Rows from block 3 of the image encoder of a small image-text matching model, named by matrix and row number. Rows with one number within an expert belong to one neuron, the router's apart. Each number is 128 + 32 x the weight over its row's rms, rounded and kept within 0 to 255. All counts start at 0.
Before each expert's rows are labels from the 100 images, of 14976, where the router gives the expert most weight on average: "patch colour" is the nearest of a few named colours to the mean colour under the peak. Only what is clearly more common there than usual is listed. The data: cartoon faces. In brackets: how many of the 100.
# router: router (encoder.blocks.3.mlp.router.weight, 8x128, trained with AdamW), inputs 0-127
# up: expert up (encoder.blocks.3.mlp.up, 8x128x128), inputs 0-127
# down: expert down (encoder.blocks.3.mlp.down, 8x128x128, transposed), outputs 0-127

# expert 2
patch colour: grey (67)
router.2 [119 119  86  88 121  84 168 129 167  74 135 123 149 126 173 138 134 101  86 121  66  99 148  93 130 196 103 156 164 131 144 114  90 106 105  98  73  86 134 177 164 184 106  99 165 154 152 109 135 139 116  89 106  94 127  91 141 118 127 107  89 140  82 169 138 153  77 156 196 137 111 144 143 125 121 126  71 142 170 185 113 151 158 133 143  69 137 124 157 136 115 106 138 109 154  96 129 175 110 120 145 166 109 157 171 105 135  92  96  49 151 179  46 136 156 183 133 195 143 128 158  76 101 125 160 113  93  97]
up.3 [139  81 182 146  47  96 130  82 153 125 140 120  96 103 166 137 159 146  57 121 112 175 176 140 102 145 113 152  76  92 136 138 125  97  86  24 119 121 119  79 151 102 134 114 138 122 126 101 190 182  99 115 154 161  77 160  92  86 120  86 132 163 140 147  90 127  41 147 139 155  77 117 161 126 149 134 103 124 150  92 124 131 121 103 140  99 113 111  76 148  93 100 105 118 118  80 149 159 138 110 127 156  53 164 127 139  95  77 113 127 166 164  96 127  98 159 162 108 148 149 121  93 178 102 142 162  87 127]
down.3 [112 120 151 149 107 131 128  93  84 138  64 171 134 130  70 113 156 130 187 136 116 117 144 125 129 122 136 152 151 177 153  84 125 137 170 187 187  96 171 138 133 108 132 155 133 150 156 152 169 132 202 129  96  56 154 135 114 130 128 115 142 122 112 148 128  79  70 131 127 149  51 159 128  74 121 134 113 122 151 114 152  81   9 112 141 177 128  72  60  97 128 163 181 149 124 124 147 107 125 122 114  80  76 148 103 117  99 164 182 171 150 125 134 132 112 165 124 145 131 123  94  87 126  53 140 116 135 140]
up.4 [155 161 124 127 113 117 155  73  84 134 169 118 177 119 161 173 122  89  88 203 163 123 122  99 160 154 127 155 134  60 114 156  72 132 139 153  39 110 138 166 105 107  72 134 154 127 217 164 148 124 115 118 142 119 139 121 128 174 179 162 112 139 128 132 142 123 135 130 150 160  53 125  37  85 156 119 119 144 131 125 116 130 149  70 142 130 108 162 128 137 139 132  93  55 121  94 162 123 128 147 117 150 167 135 117 174 126 130 154  82 138 123  78 159 136 131 117 116 101 195 186 119 172 166 139 174 155  85]
down.4 [148 183 158  52  83 114 109 106 146 123 128  59 156 139 132 110 126 165 124 155 126 130 129  67 161 116 115  91 118 114  49 137 124 117 169 167 175 153 207 160  63 169 181 144  97 119 168 114 121 121 113 133 130 111 174  87 161 125 108 177 138 112 166 117  49 118  60 195 135 174 183 119 169 106 124 165 123  93 129 142 119 124 145 146 164 159 108 148 118 133 109 107 128 123 170 103  78 122 118 199 145 136 124 104 150 157 172  50 131 150 109  57 129 129 131 114 169 154 101 142 126 134 110 124 133 129 137 117]
up.5 [ 62  99  71 115 102  81 123  70 101 194 122 118 141 125 132 125  83 160 130 136 159 133 154 165  99 134 170 109 117  52 127 165 127 140 135 121 174 135 161 157  85 141 241 150 124 205 138 165 126 197 189 143 162 106 119 105 103 215 122 130 126 109 181 116  67  84 123 158 157 126 126 148 152 173 126 154 139 132 147 101 112 158 154 130 166 156 162 125 138 178  94 110 125 134 108  87 113 122 148 124 132 132 113 118 129 161  89 141 110 135 142 125 108 174 118 129  89  52  67 165 140 157 117 137 130 107 116 127]
down.5 [134 146 147 131 122 146 163  95 244 148 127 184 109 117 144 110 118  89 159 125 122 143 141 139 132 129 201  76 125 116  87 145 125  84 127 148 125 108 137 138 125 139 134  62 124  98 112 144 182 136 138 106 143 128 106  76 155 133 121 140 102 154  90 151 123 134 108 130 128 132 149 170 112 103 152 103 104 126 166 186  59 146 127 127 130 162 144 104 141  64 129 109 129 190 142 141 120 140 149 150 126 101 125 149 102 164 139 137  65 131 110 126 182  97 153 142 141 151 156  53  96  50 122   0 100  98 147 172]
up.6 [171  54 131 149 155 171  69 111 128 173 148 142 125 127 108 138 115 143 101 149  55 157 103  97  95 138 169 108 115 145 106 171 112 171  88  93  95 218  91 162 108 156 128 149 199 157 121 113 118 110  68 107 101  96 140 104  89  89  56  69 167 101  82 128 112 138 128  68 150  98 136 120 124 130 175 169 129 124  53 159 114  67 109 137 161  80 114 159 144 149 140  75 114 128 188 155 136 115 122 115 154 168 150 152  89  89 118 105 130 163 135 117 122 108 126 140 121 169 124 142 173 124  76  93 128 140 122 104]
down.6 [123 130 127  93  92  62 125  74 137 131 125  95 121 138 105 154  94 176 145 109 172 153 160  92 118 142 127 121 124 186 120 160 211 174 143 199 124 104 138 110 179 100 111 162 160 170  97 126  90 153 127 212 154 147 106  79 136 139 128 148 194 113 202 130  96 121 140  86 136 147 145 107 123 113 101 123 120  92 103 160 128 155  65 150 163 181 149 144 170 131 135 117 107 130 156 135  97 192 129 109 127 177 122 207  71 137 179  76 189 118 133 181 112 127  93 121  95 130 138 140 182 136 147 121 124 138 131 137]
up.7 [141 213 159 224 167  90 164  69 111 114 144 132 146 123 128 109 104 164 110 154 143 141 147 146 143 148  97 147 149  99 132 172 127 125  90 110 123 127 139  37 130 179 127 178 147 145 127 146 112 147 140 140 122 144 123  79 109 135 161 136 175  96 112 171 180 125 128  73 112 145 141 173  94 148 136 133 113 113 118 110 130 151 169 110 114  87 143 140 108 138 119 126 166  97 103 103 181  77 131  88 124 115  99 128 105 192 117 186 174 156 140  41 142 128 120 100 131  88  34 164 175  87 149 149 167  88 150 140]
down.7 [ 99 126 102 168 135  63 108 125 193  73 110 137 137 165 116 130 141 150 160 156 169 122 136 108 136 127 128 105 141 113 113 147 158  78 118 120 110 172 230  89 129 147 140 120 109 157 168 155 107 139 122  85 154 164 166 140 110 105  73 180  97  68 165 133  78 179 122 187 113 123 151 130 105 124 166 121 115  38 201 172 119 114  88 143 164 150 127 118 123 126 114 125 135 143 162 193 146 131  96 205 165 125 102  89 144 138 166 113  86 113 146  69 125 165 126 162 140 147 192 139 139 122 124  69 114 110 146 132]
up.8 [187 124 127 100  67 162 126 124 117 149  73 109 151 117 138 165 128 139 141 102 116 132 104 131 104 121 150 126 123 147 124 162 106 109  91  62  92 126  77 167 146 182 138 100 127 140 105 132 105  97 125 128 105 113 184 146 174 162 134 113 139  69 144 125 144 134 140 141 114 123 129 175 138 135 169 170 142 113 116 142 125 128  89  91 136 125 120  71  72 157 103  97 133 148 139 147 128   2 138 135 134  81 152 147 143 134 146 165 131 103 157  85 183 139  50 160 232  62  95  79 128 167 109 145 111 135 133 201]
down.8 [121 134 127 135  88 154 126 137 137 163 101 144 117 202  97 130 118 166 123 104 129 136  42 161 129 157  85 106 116 129  86 143 102  30  98 129 106 203 121 104 102 138 136 102 124 172  82 128 120 105 177  82 120 150 172 134 132 110 119 170 139 134 144 102 136 133 161 122 122 129 102  86 108 157  83 136 143  63 166 156 152 166 134 111 140 110 147 220 149 144 130 122 168 116 115  97  93 154 100 114 169 137  86 128 138 130 153  72 102 123 133  83 123  85 138  98 207 124 136 190 177 167  63  48 128 126 123 115]

# expert 5
patch colour: white (53); pink (31)
router.5 [159 100 146 139 109 174 116 107 123 152 133 139  98  87 155  92 177 192 158 139 137 124  96 169 133  95  74  81 109 119  78 143 141 133 123 115 195 191 176 129  70 129 168 145 132 148  95 108 107 141 151 122 144 104 104 113  74 121 149 139 147  88 105 127 133 128 128 116 129 123 127 173 179 126 203 171 137 139  98 108 154  80 147 152 104  63  78 144  27 145  82 126 131 194 152 146 122 145 173 155  81  99 130 101  79 119 178 144 132 137 138  96 146  66 116 135 162  71 101 126 127 160  99 158  97 170 159 159]
up.3 [120 133 130 166 126 166 170  70 129  69 127 156 158 135 113  92 128 157 121  94  96 125 162 164 133 163  94 186 153 130 127 124 149 125 133 107 107  83 187 151 102 139 123 134 131 127 129  40  83 126 125 138  78 154 181  89 118 128 198 162  95 112 141 194  88 113 176 114 140 121 121  93  83 157 126 103 122 116 157 104 100  78 205 161 135 113 111 158 171  47  77 159 110 118  81  84 198 141 154 159 107 109 130 179 157 106 129 111 137 131 103 127 109 129 116  68 170 125 102 122 185 143 134 125 137 106 190 111]
down.3 [167  84 131 133 118 134 118 113 112 127 130  69 122 205 108 120 122  89 134 123 124 166 110  83 132  70 118 132  78 150 132 146 144  24  83 146 108 122  39  57 125 131 137 116 183  73 138 103 130 107 112  97 117 140 165  91 126  95  48  85 100 155 140 119 119 167  86  56 178 147 128 127 186 125 134 105 137 151 131 159 119 116 170 128 162 148 105 111 184  98 164 168 143 115 106 121 130 134 114 146 136 125 112 189 132 118 149 169  65 148 177 131 163 104 176 150 154  95 135  92 126 119 117 170 137  82 120 137]
up.4 [ 65 133 101 136 137 199 234 119 128 173 153 126 146 125  94 136 168 144 141 153 121 180  79 163  94 180  92 114 199 129 115  98 129 128  96 153  97 127 118 151 135 103  67 163 139 137 161 129  99 140 136 150 148 130  97 109 125 115 103 142  89 148 146  81 173  98 125  65 103 154 118 126 171 212 108 125 150 103 130 164 127 115 129 115 152 142 128 138 134  80 164 145 182  85  21 159  95 134 104 181 111 120 135 119 122 165 134 132 163 123  88 116 149  82 125 141 175  83 103  95 157 149 102 105  76 153 125 123]
down.4 [124  78 158 143 179 102 135 138 111  97  85 118 157 129 123 101 130 144  72  80 123  60 161 126 177 163 128  64 195 149 125 100 130 240 113  92 153 175 155 158  97 105 161 152 128 159 163 123  98  94 109 178 155 106 142  88 115 180 134 164 127  73  81 150 101 156 108  87 182 148 124 136 121 126 138 208 104 127 141 122 157 128 131 140 104 168 104  61  86 131 171 140 125 177 144 139 124 119 124 109  98 125 161 144 173 148 133  84 155 110 129 123 212 139 109 160 105 138 119 123  78 115 102 163 125 133 130 159]
up.5 [157 134 147 138 143  97 154  51 128 148 161 124 159 203 136 147  93 124 127  82 147 120 124 124  99 108 136 131  76 144  79 218 100 138 120  90 127 143 131 162 152 146 110 122 121 144 148  89 143 181 134 158 175  95 158 153 143 134 128 154 165 137 121  88 174 100 112 104 117 162 114 127  69  67 115 114 104 192  72 109 127  63  71 134 142 164 131 126  72 125 166  74 104 111  58 115 133  99 115 124 143 152 103 105 139 135  87 133 117 151 125 137 201 144 117  97  89 206 132 147  56 128  64 148 137  96 129 118]
down.5 [113 139 129 145 119 139 136 102 140 122 143 133 128  87 140 174 141 179 120 193 123  99 116  93 127 116  35 182 127 110 149 124 122 142 116 134 107  96 143 119 131 137 117 145  79 111 198 171 157 137 149 123 143 120 100 153 110 140 183 146  61 157 120 103 211 102  96 134 116 112 160 126 126 119  80 134 165 139  78  82 167 101 144  92 105  78 127 161  87 176  94 150 125 103 181  81 130 113 116 136 120  74  95  87  99  79  94 133 185 125  72 102  75 122 107  99 169 101 121 154 140 194 143  72 169 132  52 136]
up.6 [127 153 122 143 120  85  87  49 137 123 129 122 111 150 135 132 122 100 130 109 147 104 156 143 141 179 146 124  97 181 196 125  92 136  46 147 128 110 144 157 127 155  53  66 133 122 173  96 173 120 142 134  98  95 148 133 134 131 139 131  77  74 159 131 118  71 169 139 142 115 135 104 121  96  54 176 145  76 151 102  99 124  83 139 132 123 189 107 174 104 163 123 125 131 125  88 132 165 119 167 160 111 103 154 179 105 106 157  61  98  73 177 120 149 111  89 114  85  50  85  72 136 162 116 152 129 133 122]
down.6 [198 139 148  17 180 131  98 129 165 126 125 123 139 122 102 121 149 171  91 120 219 183 136  59 137  68 107 147  59 132 140 145 141 119 122 124  86 120 130  93 107 149 103 132 115 196 168  86 148 147 120 135 108  93 121  87 122 140 132 111 141 109 201 127 174 157 122 132 169 150 137 129 164  91 104 169 131 129 129 128 133 107 152 130 101 185 147 123 129 151 166  82 203 128 120 104 114 138 133  71  41 134 127 169 148 132 139 127 142 138 119 111 130 149 170 164 163 120 122 150 140 138 128 220 126 125 118 128]
up.7 [149 127 118 147 157 140 109  70 146 160  79 164 149 182 143 112  61 173 113 139 175 128 103 114  83 121 132  85 102 153  99 185 124 118  88 126  69 161 112 216  87 169 132 123 157 176 131 133 146 144 175 172 147 149 118 115 121 164 117 127 110 107 129  93 165  92 143 166 125 135 118 150 103 150 122  67 255 132 133 124 144 153  93  59 149 129 181 166  76 132 126  73 137 168  86 130 136 150 112 149 168 134 126  76 124 134 141 152 148 132 179 136 137  88 131 127  92 129  73 149 110 114 109 132 129  85 160 122]
down.7 [ 83 128 104 175 128 127  98 131 144  72 102 102 163  91  87  75 121 135 123  83  95  92 142 131 118 115 144 150 101 120 128 142 147 122 156 114 136  85 130 187  60 128 116 127 100 126 191 179 105 120 149 141 165 136 151 121 114 148 149 135  50 153 141 150  82 160 102 209 135  96 146 131 161 142  85 115 112 121  89 120 159 104 155 111 147 100  80 206 114 169 150 116 120 158 126 126 152  93  82 134 134  32 144  74 109 127  54 220 197 127 135 109 138  96 124 142  81 135 101 125 122 128 126  83 125 150 125 100]
up.8 [125 135 130 131 111 158 139  73 125 137 122 171 124 112 142 124  52 164 133  61 102 132 164  65 131 112 168 116 118 138 172 132  87 130  90 155 176 123 142  60 142 154 138  93 101 139  93  67  59  55  76 144 169  70 188 145 145 107 130  63 133 128 121 106 130 137 131 123 144 139 142 104 148 106 139 137 155  96  86 104 145 119 114  81 146 187 121 186 126 132 124 104 119 134 149 255 187 146 161 158 131 118 132 166 116 158 142 137 155 134 106 119 143  85 133 129 120 128  87 133 100 186 151 110 133 123 151 154]
down.8 [151 175  86 126 115 100  83  97 189 103 153 134 107 121  98 186 130 129 102 181 146 132 129 122 120 100 134 164 135 120  63 160  84 135 157 147 113  83 163 130 121  53 192 109 157 119  69 130 135  91 160  48  90 127 209 122 136 141 100 119  86 125 145 135 101  92 140 146 110 129 134 126 114 135 124  79  80 128 104 173 129 113 135 129 103 178 121 123 184 212 159 123 157 130 134  90 130 157 176 125 111  94  93  32 166 151  68 144  70  95  91 126 110 118 127 104 132 169 130 157 157 120 121  92 124 150 121 131]

# expert 7
patch colour: black (33)
router.7 [149 191 100 130 140 126 100  77 122 161 163 119 201 175  94 110 112 119 129 137 198 117 162 108 118 193  78 127 108  89  27 155 102 133  86 154 118  95 122 152 100 125  69 155 137  66 167 193 163  87 117 112 101 134 162 148 127 121  74 124 102 145  99 140 136 100 158 159 118 113  95  97 155 144 111 109 141 140 166  98 108 119 149 173 140 140 133 132 185  92 165  87  99  97  90 114 114 154 108  64 142 147 107  94 151 181 162 158 197 137 121 127 129 162 178 147  97 127 133 144 111 113 120  99  67 141  95 101]
up.0 [209 132 132 169 125 116  98  84 146 105 130 132 131  63 148 152 161 122 136 190 162 168 185 155 158 124 115 132  80 129  93 145 116 160 130  47 134 155 106 135  68 118 154 191 131 155 100 131 128 109 169  50 122 121  63 190 114 101  80  80 130 115 126 126  94 127 142 143 114 138  88 128 146 121 163 203 131 217  62 117 163 158 118 124 138 107 161 118 122 131 133 106 128 105 135 125 103 124 123 140  78  78 176 126  96 110 123 118 141  56 156 155 100 107  99 129 127 113  89  94  93 112  87 116  86 125 136 167]
down.0 [224 133 206 130 105  96 151 121 116 208 132 128  83 120 128 129  66  94  93  86 137  77 133  95 190 137 168 181  92  72 160 165 121 102  93 112 141 169 124 100 147 118 146 125 108 128 113 107 166 149 109 156 125 101 183 126 109 120  94 128 150 137 149 104 119 132 157 102 107 128 138 141 116 118 150 122 127 167 208  70 133 125 179 142 114  79 152 190 129  80 111 156 105 129 114 160 146 122 117 140 134 166  85 113 150  87 181 139 161 167 116 124 105 103 153  88 140  64 154  75 125 145 130 170 137 196 169 108]
up.1 [119 100 148 151 140 193 134 206 138 136 131 128  66 108 130 138 124 129 141 128 116 120 128  88  98  87  83 174 129 147 104 117 127 122 175  44  74 145 171  83  99 107 127 152 111 181 112 147 153 108 120 111 146 140 181 144 159 112  78 157 121 151 107 101 137 151 116 141 157 119 114 142 151 128 141  66  84 145 144 188  79 176 143 103 122 159 151 129 109 123 150 162 163 123 141 156 156  77 133 128  96 104 255 103 104 134 104 177 150  83 114 110 102 133 126  96 169 176 127 101 166 141  69 161  80 108 122 105]
down.1 [149 108 163 161 135  65 170 148 202 124 110 129 133 154 121 157 113 106  76 113 106 120  65 155 134 107  96 137 182 142 156 175 177 137 134 165 129  60  88 158 114 145 126 152 189 165 124  92  88 106 123  29 127 128 173 127 137 116 185 163 125 118 133 173 142 112 116 169  81 132 120 134  85 131 149  86 106 187 124 189 122 134 142 104  71 168 151 137 102 128 148 122 121 159  63 186 112 129  53 173 122 117 131 231 146 126 129 105 134 129 132 116 112 146 124 149 125 139 128 110 121 151 177 129 150 156  99 141]
up.2 [187 104 172 146 164 129  82 127 145 140 152  64 134 142 109  93 138 122 157 193 179 145  70  97 112 137 118 133 146  91 109 152 123 116 134 143 129 175 116 117  80 142 136 150 167  59  41 172 117 128 141 129 141 145 134 135 117 100 113  49 137 110 106 111  70 150 117  94 125 141 127 138 152 142 113  97 144 106 127 101 160 160 125  74 141  73 170 166  86 142 175  71 127 145 123 159 180 127  76 143 192 138 133 147 103 113 198  96 175 172 132 146 128 126 123  68  38 127 100 137 138 158 121 100 117 143  76 127]
down.2 [102 155 152 127 114 134  97 178 166 144 135  73 135 104 130 125 128 219 137 108 131  71  87 130  66 147  87 118  97 140 144 120 120  94  73 128  90 110 133 171 136 102 134 127  58 144 163 166 149 129  82 146 142 145 149  35  46  86 123 150 124 141 136 135 115 124 111 130 114 132  98 128 114 159 131 111 128 131 101 116 118  94  98  82 129 126  88 180 130  83 149 206 110 140 174 172 115  91 127 106 148 191 110 111 187 133 113  88 190 150 111 133  88 136 142 113 156 118 152  79 159 118 159 210 101 125 178 118]
up.3 [170  61 151  84 108 131 100 154 126 178 110 126 121 115 134 166 101 124 129 161 154 148 152 126 135 166 131 157 125 135 137 206 168 143 143 193 170 146 128 209 136 137 152  77 137 140 114 103  98 134 103 213 110 176 124 159  91 102 154 148 100 107 138 121 181 178 127 101  87 123 131 182 124 127 112 170 122 118 121  48  94 120  98  40 149  65  77 112 124 131 152 116 136 132  90 110 171 144 214 104 159 107  98 118 105 121 197 111 113 174 127 140  99 140 122 120 113 159 107 141 134 183 133  87 139 121 128 132]
down.3 [109 152 130  89 134 157 128 151 138 130 199 134 130 105 126 193 112 183 137  54 132  89  65 110 116 103 151 133 153 159 129 161 155  77  55 113  47 123 114 195 142 128  63 121 100  78 128  91 113 132 129 134 123 133 127 114  71 104 135 132 105 174  97 120 139 127  34  76 121 129 151 107 128  94 129 129 158  78 109 207 141 163  81 126 123 137  93 124 116  40 131 151 148 140 174 150 128 145 137 128 165 143 116  97 135 121 123  61 135 131  95 111 127 156 130  91 160 108 119 113 121 132 104 149 137 153 164  58]
up.4 [163 185 125 167 105 145 116 146 115 182 114 131 128 117 142 134 168  95  48 118 178 116 122 146 167 132 120  80  48 101 123 114 129 114 147 193 123  60 194 100 138 157  92 143 106 129 140 155 110  76 180 145 154 152  69 140 133 182 110 136 131 136 115 140 125 151 168 154 124 134 142  93 113 166 151 125 137 154 142 128 185 156 198 182 147  60 165 175 133 137 115 112 103 119  92 122 135 125 128 133 165 124 181 135 146 172 123 185 146 104 127 148 120 109 129 138  99 131 144 213 154 213 187 146 136 122 137  91]
down.4 [122 167 111 120 103  58 107 119 178 166 169 138 132 131 155 101  71 165 140 124 128 120 112  79 117 148 136  94  74  78 163  53 158  75  79 146 128 140 101 139 103  76  32 132  52 166 140 123 130 156 130 166 121  74 127 122 121 121 107 102  52 143 129 110 126 154 120 147 136 149 103 179 131 126 132  92  99 164 110  89 144 131 131 107 116 124 131 159 130  85 111 110 159 141  82 137 134 166 149 174 158 202  42 205 123 106 114 152 124 129 119 149 100 143 102 163 128 114 130 122 172  75 119 107 143 144 171 133]
up.5 [125 122 134 133 162 147 167 120 114 109 107 162 128  89 125 119 182 155 161 177  64 139 136 126 143 106  78 170 146 173 107 113 155 118 154 131 139 151 132 108 118 187 104 125 131 184 152 136  78 132 135 169 127 143 139 167 155 145 125 176 104 146 133 164 132 155 127  96 171 170 142  52 113 119 169 115 179 100 102 135 121  52 159 133 140 152 120 129 144 178 110 150 177 113 142  95 145 148 130 113 127  91 152 131 104 228 123 216 135  70 140 122 142 110 131 126 125 131 130 132 190 106 144 143  37  36 163  88]
down.5 [118 181 101 192 139 124 162 103 177 136 141  96 151 147  76  64 131 167 137 173 128 133 123 193 113 106 102 156 176 135  67 134 131 127 175 100 119 123 135 113  61 115 154 157 118  86 156 146  94 103 133 118  91 122 105 145 144 125 108 161 115 155 139 159 137 105 149 151 110 123 125 144 145 133 159 147  88 147 125 109 109 124 175 123 130 207 154 121 116 200 128 119 148 140  86 109 152 160  65 156 130 124  93 116 146 123 131 177 220  65 189 105  67 102  73 126  60 124 132 122 191 148 130 110 129  60 125 159]

# expert 3
patch colour: pink (42)
router.3 [ 82 102 102 118 106 150  99  51  83 107 139 152 129 139  97 149 119 145 120  80 150 109 142 150  72 126 180 130 144  68 188  98 126  85 176 105 128  95 130 117 154 134 196  99  61 174 148 114 129 177  93 128 142 216  57 139 134 148 143 143 117 164 174 159 116  91 129 131 130  80 175  75 207 160 109 175 123 122 105 106 108 162 131 116 125 160 168 137 129 154 112 131 103 114 131 104 158 131 127 163 152 135 161 134 112 142  80 145 110 198 122 100  72 148 122 159  90  94  87 135 171 133 151 191 129 109 108 137]
up.3 [164  71 119 109  79 146 121 124 122  99 107 207 129 114  70 174  86 140 132 130 139 136  70 159 120 118 135 110 171  53 127 120 133 139 170  91 131  85 101  98 107 125 189 171 121 137 151 140 128 168 127 105  85 170  75 165 123  99  94 171  71  85 141 145 101 103 139 134 152 123 132 146 184  91 117 178 135 141  58  38 144 174 112 140 100 140 148 144 119 134 126 128  98 114 172  86 161 113 132 162 152  80 116 118 131 133 144 116 171 191 131 120  81  98 120 160  71 111 129 125 175 149  99 136 143 110 129 211]
down.3 [168 124 138 120  62 210 127 131 249 119 115 142 103 166 147 113  99 117  98 126 127 127  98 160 106 119  72 134  81 168 173 155 140  17 144 110 134 141 147 111 135 170 133  79  91 207  96 138 177 124 161  56 146 143  62 135  78 108 126 117 150 130 123 186 147 137 148 178 155  91 138 136 117 180 135 117  71 124 140 132 120 154 147 111 140 110 105 145 125  68  86 164  98 109 128 128 154 132 140 106 125 163 108 142 140 124 126  90 154 127 171 119 131 155 156 122 126 126 143 177 137 141 128 114 132  63 129 128]
up.4 [ 43 163  79 111  94 136  97 116 104 110 125 130 142 152 151 128 160 139 117 120 130 133 119 171 157 170 140 138 128 101 124 120 124 114 184 144 131  94 131 120 165 132 139 158 130 130 133 158 138 130 138  98 114 195  10 122  41 171 126 135 142 151 129 162 165  96 113 166 146 145 171 114 176 116  86 186 117 185 138  55 134 193  96 129 142 142 129 190  94 217 116 112  96  96 130 118 178 150 172 153 181 115 121 114 126 129 142 119 106 159 110 139 148 131 133 120  43 115 108 149 132 169 137 136 164  92 126 101]
down.4 [165 109 141 114  68 205 128 127 255 129 138 145 111 156 163 129 115  97 114 126 131 134 120 167  95 122 130 145 117 178 167 141 129  34 122 110 154 140 149 132 128 188 129  95 136 171  94  79 168  76 156   3 129 130  89 133 129 119 144 117 119 129 117 166 130 136 162 142 161 114 117 165  84 145 129 110  88 130 131 174 127 146 140 134 161  93 125 126 123  32  85 150 130 119 150 126 147 129 130  88 124 154 113  96 130 113 143  70 170 114 128 102 132 136 120 108 100 119 137 138 133 141 127 153 144  56 127 161]
up.5 [118  93 101 148 105  98 156 124 143 140  80 155 157  69 140 126 128 120 121 147  85 102 110 145 115 205 161 139 180 203 126 131  88 122 143  86 109 108  53 124 162 162 126  99 134 228 119 185 165 140 121 145  71 119  78  78 159 147 130 164 112 118 126 149 155 101 155 130 140 127 172 134  93 165 130 137 112 124 126 127 109 128 129 140 152 171 180 126 137 136 109 173 138  51 124 142 120 137 111 110 166 112 195 104 140 160  80 128  42  90 130 177 126 158  96 169 128 109 167 113 130 130 131  95 189 140  63 151]
down.5 [150 128 215  99  69 225 128 100 201 121  94 134 144 160 149 158 115  94 119 136 131 130 170 204 104 191 118 161 121 136 149 130 118  93 121 114 178 180 168 143 125 118 184 129 173  81 128 110 131 110 138  50 119 156  96 150 118 119 115 132 117 134 151 185 141 160 128 162 177 129 125 132  69 130 191 135 169 198 121 127 189 105  94 134 140 151 104 119  88  63 110 124 131 111 110 174 182 122 118 123 119 128 121 179 113 166 158 135 140 109 133 111 140 120 123 129 127 126 136 109 188 115 138 113  96  61 131 141]
up.6 [169 106 112 113 123 134 192 128 114 119 140 127 145 102 137 109 134 146 126 174 114 125 128 144 150  63 152  57 184 133 149 164 165 144 108 116 103 188 128 102 143  95 150  91 106 129 162 130  84 108  99 121 121  50 135 114 174 151 134 113 175  91 137 124 165 115  96 106 136  93  75 177 121 230 130 127 158 103 168 175 112 141 168 108 215  82 151  97 204 150 101 162 130 161 129 115 166 143  65  90 131 143 132  90  99  56 123 146 130  77 122 122 125 149 110 134 129 138 190 109 123  87 123 135 104 170 121 104]
down.6 [ 98  67  81 125 135 109 130 115  60 140  64 109 161  94 126 103 139 154 108 142 151  89 129  76 181  90  52  73 125 116  73 168  97 145 146 111  47 164  67 133 131 105 150 182 141 112  84 144 115 163  92 113  99 114 108 133 116 135 119 125 130 127 147  83 133 103 128 140 135 150 111  55 135 101 103 125 120 132 132 157 122 169 126 124 112 129 157 145 159 138 161  85 154 102 119 127 100 155 101  69 151 158 118 136 134  95 120  64 147 113 200 190 136  83 146 107 150 134 136 189  97 116 120 149 106 205 201 113]
up.7 [144 126 165 154 131 144 148 133 154 139 111 161  86  97  97 177 103 138  91  48 135 104  97 126 126 106 140 118 136 108 120  82 142 124 159 143 198 153 140 102 166  93 164 157 127 101  61  67 119 189  75 137  90 151  86 150 131 117 129 110 131 103 156 133 123 133  70 158 162  87 131  88 177 131  71 165 169 104  67 128 179 140 142 134  84 171 161 130 121 157 106 123 128 163 176 135  96 132 129 198 168 181 152 116 102 139  75 148 122 182  88  68 112  70  82 165 100 180 146 131 130 133  84 130  97 133 120 147]
down.7 [146 126 160 127  82 193 139 123 226 110 139 132 121 157 182  99  62 106 117 126 137 141 129 187 133 146 116 165  62 202 183 125 140  31 123 125 122 122 135 120 116 127 157  87 109 168 121 129 163 119 164  24 149 150  42 102 125 122 126 112 102 102 121 215 125 148 166 150 189 100 135 154 120 178 126 136  55 104 144 145 109 121 138 128 154 105 126 149 150 114  94 117  93 115 128 139 142 125 132 107 128 142 156 144 142 123 149 100 168 136 131  95 120 135 120 113 134 122 150 203 139 130 128 119  97  75 127 118]
up.8 [ 98  95  94  83 110 134 127  95 138 121  90 143 101 142  43 122 128 143 141 123 128  87 128 124 109 136 150 197 176  80 179 117 163 116 167 126 135 128  90 128 163 184 216 104  81 140 122 100 115 164 141 120 101 181 108 147 130 131 133 158 129 126 144 133 132  90  97 141 150  63 127  72 191  95 139 152 134 126  96  83 126 148  98 151 110 144 142 137 137 157 100 146  70 130 182 114  99 120 187 176 192 109 187 144 186 124  96 147 118 195 115 108 115  95 105 170  66 120 113 124 143 124  93 158 117  53 101 129]
down.8 [182  98 156 114  58 179 119 129 237  98 132 145 120 172 145  89 111 109 127 125 125 138 111 186 124 118  87 134 102 164 176 149 124  20 108 124 133 134 149 126 128 154 148  66 126 195 113 123 154 114 164  18 143 146  96 130 129 107 124  99 125 144 121 183 139 140 152 136 176  96 139 172 120 188 128 125  81 119 135 132 132 136 151 128 152  90 107 130 142  66  88 155 111 119 137 155 149 123 128  78 135 155 117 139 134 113 166  43 181 127 141  90 141 146 150 121 117 127 144 162 140 148 127 120 131  62 113 142]